From a checkpoint of a small image captioner: encoder width 256.
Rows from block 5 of the image encoder of a small image captioner, named by matrix and row number. Rows with one number within an expert belong to one neuron, the router's apart. Each number is 500 + 40 x the weight over its row's rms, rounded and kept within 0 to 999. All counts start at 0. Numbers have three digits each.
After each expert's rows are labels from the 100 images, of 14848, where the router gives the expert most weight on average: "strongest on" is what is common among them. Only what is clearly more common there than usual is listed. The data: views of escape-time and Newton fractals. In brackets: how many of the 100.
# router: router (encoder.blocks.5.mlp.router.weight, 16x256, trained with AdamW), inputs 128-255
# up: expert up (encoder.blocks.5.mlp.up, 16x128x256), inputs 128-255
# down: expert down (encoder.blocks.5.mlp.down, 16x256x128, transposed), outputs 128-255

# expert 5
router.5:481548535450472520549484426419449462576519576520554517535535531413502526493491437528471481491496436412502435495527490524557420514494526453503482441511484441462460444534467504545487500475441548503478437566456460492462517502461511634518432590495512492577536426459506512579485465484527546532473474522484520572500459532523500499475459435482460475474453544532499556495451452498547471473536
up.12:510565487427481552576540472488483477580523504486486531475473528469458538512465471507492508536526535506484494541510445468481506456488477504569529470517508545496537494439489554493499518459562563511455516465480487479537493484489499530472505516436451546495487511516494488476472439489532543604452501550484525552530531471513511549506554504566545493580522554534502574514465504437459556441453
down.12:514502497526384512532516468502545568407489483529461468565477449492546526466463487489531557527487418473641493494551511562529510501542524503521492549509450449411429505530469475525456459512491499515440501440521466446542522466540418539513459512458549402538492476533491536497484487571448551497499516491602451568483510503471531476580496535488530514500524520460528467498525517523510490554526
strongest on: grey (46); sine Julia set (36)

# expert 11
router.11:529567545482429519430487447406443549496498470470512495428455541535510453485535473489514485492436494543531514524545541542510495540515556560520485467504536527462476436440486491534502468452468517455494472573457454470525419430491510529538562439461507460565515491516500498553453544471473551440519488487501519480449451481560545455554475488574531436502470575535533519565543457464619497515565
up.0:516485447475492486533481476462537439510509520495452468516463454589527472471506537570448511472505542520412476546523529411503483563475503546499576563488492508503502510462515434475527531557552480446536464489531411488487531488614551476537559505555562517513492472484516515503481460485469476579453503480394527509519503545445570517559574482412567539482451546519519501535518492460473466483499
down.0:464443483476534518499544482491435478402530451465558515475492533505471536520420527489474577515481566488511553542474478527542546540562457572462558607469475492506564431480428456482468521486506587495490541529455417493502465527454433457499517468522434539521446512464472453497523503522475510469499507485472545538507457466503554448505521468507533564523517468488467485539569545553444454469488
strongest on: dark (42)

# expert 12
router.12:488575542454462531474455459411480473550531489465509472551456544541535490496499511536540464438488448450457459529539525555553449500508562480451475454500529436513483439482481481488453453491464497445476463571473474462464517471477525595501548554454509461542535529455490435566463537479451558446539467563503518540517496503530536472521501430501503515483451539559523548457451441496536543521541
up.18:463496475502509508465482512484481454546566432502529527530482526547547460487445605519466544522506498522535563456595515433479530473531508468554426487546405487505523489471584503489545450490442490487495512534436561457514526485484510472533512631534506430525510476485476473508613507508501519518541510508518546523506437514423504472500526453539495576461563527556524465481450504478518461483498
down.18:512511539545479554521509551515524537521484498523484527493515556577444480516518550525498516486507468539470454479489482460495452526484506575509614520596551551499511512546456430544557454550542525477493478459445494407522507441408548516448507440545473450482486494427555534490497514432513494446446468468520511441507480498515445541497509472489479436463444441563453446511542509507446507584451
strongest on: sine Julia set (41); vivid (33)

# expert 6
router.6:479467513522503486573486509490539526522487512537541500456469517466583499473530495525529532516500508485485516461487500457502560425501478458572520632502499547533563494443429518523552500542449534581464455484505547503494522486428495461438545513563523528455546421449463450482533459466457461528559505472507525475495500488474492445494526451452458516583413523470558488535439499477483599521514
up.0:494513524511464520374419460582480424480586458480573493527595478521407537502559504429518520499499525525530503485548554514486536498497540502539501477499487481431576530482479505475526503496467453489498548536454528567539502515498594442495428457461522560483529473490559496515448508402501529574479430502424521571541551545513455446452490476464491542504481543571487493487518504513503489501552
down.0:568478519529480531457394471507549492528568494484534473536497515516513535444509499485537504461567505501546506478453497564537451536513493518529521550490497586476531551575523537461475510616504516567505500477507402562495465457467462517489521422480502562510439523518533542413513561527470471531464504454453592450438420505516489467544519549494502464446552466463462448548491485530505534543485
strongest on: cubic Julia set (38); Julia set (36)

# expert 3
router.3:511485537503494507489462448482451498549525553480449483441505533516491502457527584426531518501439560490536484454567560505507432507522469568563517564507551518560512475475504513547496455461442453512521450551475486520440585486424479540506533472537433516470471459547493476536525510467452536481530486467443564425499563423540520453463499465502533412513490547548525534514505494440562472487507
up.12:504513535525463479490493551517548525558519499542493470442562536541553386527511511449442458533500443500496489450502520486441438474515492430567476472435497565528491510511442454533616501441446518503520479549625531564521505490504496457485503500495442487477449551547521448483485516469505496471477413515509447526494511582511469514541431521468477473473501483515468570479534465513533463471504
down.12:486535507478524562488436558478538479486520493497438454520578481482451521480543490478457531522450546525477474440639467456543517451463512504513429538555496424521550476564503507452463557538487551485450567426478494524473513513537512498503513554512504532458553549501428499503479519492497509447429510417466467507478479515439562461470459447534509504493543531450483539440497552511478484531523
strongest on: grey (39); tricorn (36)

# expert 0
router.0:484534552441464541466463463436446501528548552486535434489485504566527509542494447561545483512458457486491496515564440464548527511425539478426544418498497458458447483524502506490451567479545558478475462507478464448468509523511491496528543559446468478508552494499571449573441545505455521421497539509535447554492444524530529549517544562535523526435533538540479560470529420565463465510533
up.0:463564481490479486537502464495516451525504489475519572494520577482536593499516523542505510444491573435580540490535471502525463515561433511484493525504457556494468553470502520529519440520542434472510502520521510506441586531563499468539482459441558466520498514522540563498529394523527490556489488492512467492537537492491471425542476505430487533421499495466476470541479477441565491479578
down.0:495537532483510522527500561453488491528527507421487541454526521537500411505485435503537531466432448514485481552504574493531479516514477449561418521392454415534420458515405403485509457499542532521482579504543465485552484490523497515485533496503575448474517527507539486467491540467474488461492495559480446483465474515546474462564501498462461541468487501465413506520450508509464486493544
strongest on: grey (45); tricorn (44)

# expert 4
router.4:452437493541507522539523486515490450548566481450489469483474523495442477522469545492521515396535487432499471429502493480547428570540492497553462486431547436515480471543466437498498436469462405516564555533481459453443486525512502586535451525535525565528421517532526461509543484514515512532476499500528539518524504516506526419510464432456557462491500552451464550496543562518515500512539
up.0:409461502454481460446481481512479522464514556542371509441477524522540418473453554542569582469538526519564539511508614466478498479492468481551535466595453500477506446475441565575525533498516509489532527483526466593436572525521480559512537491584537505497489506509471475468544431438514487508519498481489415559544450451455483528468504569550432420525487483479453472538583502500551525489498
down.0:588508493543531441467512544501467468506506478505511452540450541463469446503444477511439474518444427495420468370557462574509532483497523453535450486438509550509397535519459522542483507544536562524524465462550530493522435598498456503533460508530583466515476521532503512467451497479533486506514624480471480502579509381534495513569473482531516516522550436496477518489519507545553533479484
strongest on: cubic Julia set (27); Julia set (25)

# expert 9
router.9:511542583498464489438422472432475477493506539469437467510527513536573508514493513557526438487459439431541451457526515539534549537407530503443513448512517462440431430481510462473429531522515504489477401553456481499490504512516545496510574509415505446551511530534540483519500523521454511424507559521443533510526427513523534484528482473574510504443517504584470501487507470517553486545503
up.0:531466502453425499508513511481438555439476550491540472454528531541535525451556549537392550476450471529530545505492503513447515514469436502435604557492539551569490538556466582481593522457485489513483545473427447525494511442536557542559498559497445434524495477514510432479474484486468540515426448468441511534520455578484532469500498564486517575454467510478466425554528466462465499526548
down.0:449502519552522499545525497446483538497442477517496499444565469516517443490531550460560447559493461587496460543524515555514547527407541468526589491437435529459468506522447466547484501508514450573466526422587478485503544543536493405490498516470497538524565437500533498436477446542507494517544534509495469592506489518536526517442471490503545472519557506531535571486453479469517486482472
strongest on: close-up (46)

# expert 14
router.14:459478459444458551464524514485552475501575500443471487468504490534443532488498495542533502497464422577448463474591476463569464453483550522461428452445467484499515472515482436524462464434449453486532507533458459460497485489505447516472493529553451597509482495553466487552445510544493548507388521445527492535544546521492502485541553558481521546483527533462544551472588456465581409431551
up.6:474465500499499527489420524514533501502533410508470543467505552449528514487452405433526454451490472507480501471493485503412447492427547553538421538479450523486527522547460565481483527448495455437638547538521486491477545575457476519504541446546476523512500510419461465480548486562432486499439532518526489476488528459500468440530486482521502442493546503553526454496467451486490536449443
down.6:566534451523517567440571493478496566513497493424505538549478423518478478468417546462485492450518505514520499485514513500505526476559500485482508488548563496512423531499491522468480480512536574440524464448499579455507498421558590454482574493480554447472508455472575490504481505410472468485517468505531524434482500449548534465514528549563487460489460492469469527443395615497467483487529
strongest on: tricorn (71); cool (34)

# expert 15
router.15:535526543435493556461459453463492500493512543466467466534501513516546518455515493576516456472464434434468426508537513535589497496439563429459480452530522436469431424521455478527435491497470518456512430569438477475441530516448493585485509517479515472522566504516512459553491532496461548475507492550495566512500489487546463495539481468501484496454463562517536536482466444492554482529538
up.0:468536535462468436519467554497461534503561498497511583457636472536543482481524480471505513472462499557479544507449505378500495490486441571443480525530496511545526492504550458511474467464498501527526504583418533611473498503508510536458535441514515544563508516547558515541516546544467501432553447518511439463518464531528473502496487489517525516510559515510446514473559532440570476533591
down.0:500490498540524438499488462455488486451465582497537471497475503494453438488499457528577501495547449526522529472478472507430505467463471538540469545453467532523570501590550526465483490501503455547562499494502513508568461491539488532467564495482456494532504477494530555583481441572483584480428540490465483453486496482470507517452445499463474398499498455462521514543545477474517509473489
strongest on: vivid (33); Newton basins of three roots (31); quartic Julia set (31)

# expert 1
router.1:524539469479506531477476509440483492483535505439487479515514492579549498532516496535567519448496449466448414557527474566544470537402542500443451449482522415465467461548533540492447477502474445466514510557477451503459559511522499594505510554447508469519572488466477443542470518524462590476432464551476519565496511553531517525466523479463516513430486552569489547487500414539516455559500
up.6:440509458498545503510505579541488472444531534508479527566489527471459482499536537448443507513528512514430521474446549546583445447442440491540449492453482462440524505492420515450474519509433573465521524429536544525524522520460494527432426528494506542503565520491499541552480570483514486565511475540476520458435456460516536481557532473464615481514439488509573534533485439503517517491507
down.6:504463540493452514427536471500478534496523452491509486450404465584544487475503475545522514558521484476476557469534484497499501550564517501598484471532582535521541523476449586491491540484547539500497521538489439549496507491500474477502420482489504449533405521503416465585449509479400476448515565492493468483554538519498484554512464558514486451508509511558435451496486567547558555426554
strongest on: earthy (76); Newton basins of three roots (38)

# expert 2
router.2:464471485516457481511577494509485526521453459466468506406480553492470466548450551474457519553561586605567584476474502425459470449553481524533548542493486591506471520425517450506510473495530532544460540425527513523550444495558496452490490425533428495419478488539529513455521544549510506569474549474575479478509489481478545457500500515577469502538491487461476497508514528462556563457516
up.6:511510557590503496583470450514498486456459532534507500480444490437460605467535458521499500502495448541580557487564441538499450488522617526514475557511499519502478582493479472473547477487528414535506499415535478464522536518513533495451500493591460492462456478471473555539476512520498411505469451518442526482491524472474473478490563464476571457519452503486509513520519451570451537432542
down.6:501441496539492480494529505551510547500511496515520536530472495442503408517502529553495537441472572413467536484515528478472401495480471441565526483474474481568480462479473500489486514439417538558466547518528472469485497455518594460544491504526501557446524476460503462426414546456480488498453530496471460461548466489475445514546556464490494561505485542518546454460479585514489473575494
strongest on: pastel (49); sine Julia set (42); Newton basins of five roots (42)

# expert 10
router.10:456469517477477468531481523514501465507483457566473456526518437499507454572471517503480538520549517531538510540471486486427526467449509473469554490505473464451529572496515572459527559526595549494507528444530557515540498502564541466517452509441479465486517515501551483522487534511537435432470558511540423578536431530432524574471562531557510521478577419495482511476498496495450515515502
up.0:525519524490408452457489553416492409557528499464431545490563466542504536440449513581531505439452435517521551536520497455489544522513528484545480424469518491515482469571506478473468464491507471533516540448520488476547511455552491557499417579518534473525577456489544466472453478466489468533542593478523470492479452536463515566427512493583459508513565524467471477447494435472459478506459
down.0:499507454430515501424501500392453520497466446528497558554549520448508479409523511588430468502533510545396486523508452473534466464474517467517468488556523453496456510517449503468587550494478487500445603561492493518603537526475487501528534579514513499464498553479471528516506547485573489478514420474535570479489537461586480518518481466531495498470475443552485499562414498434520503451524
strongest on: cubic Julia set (33)

# expert 7
router.7:568504536473466553471484437451512452472498502476428448505499501537551495507461478543519454501497446441478422506525491529588567531433573443469479455526507507420444431519427511515435516514466531467512427558451493508448504527541511555525504540473502453526549492536491469527478490529456537462473561530455491537549446537538497544525499524582513504450516557547495537501490434534545492481523
up.12:475493473537497453513473518557515498481555558547437485510538501415501521425424534499497507483481451549487476468485442549492507474484523448467460552401430488477464555479567458469522436532468436537539506523485482506521483590544536518485499512509502527497507469454539539488514447470483464521500433458552496508520488562478485511540519466465437505483511446482534527606541446522456513513478
down.12:526526503465455512481544470518537564512474481507545507488487475493462459506498447455491581507476510493480530496554574493549501449552551441481474489536581533516437555452415468524518555489519501459540583504474428546535532513480457528463503521546503544467490460429469490484511463490484468537486458541486546507478466495522543548467476529534538521534504492409468555503471482520545496469506
strongest on: pastel (47); Newton basins of three roots (28)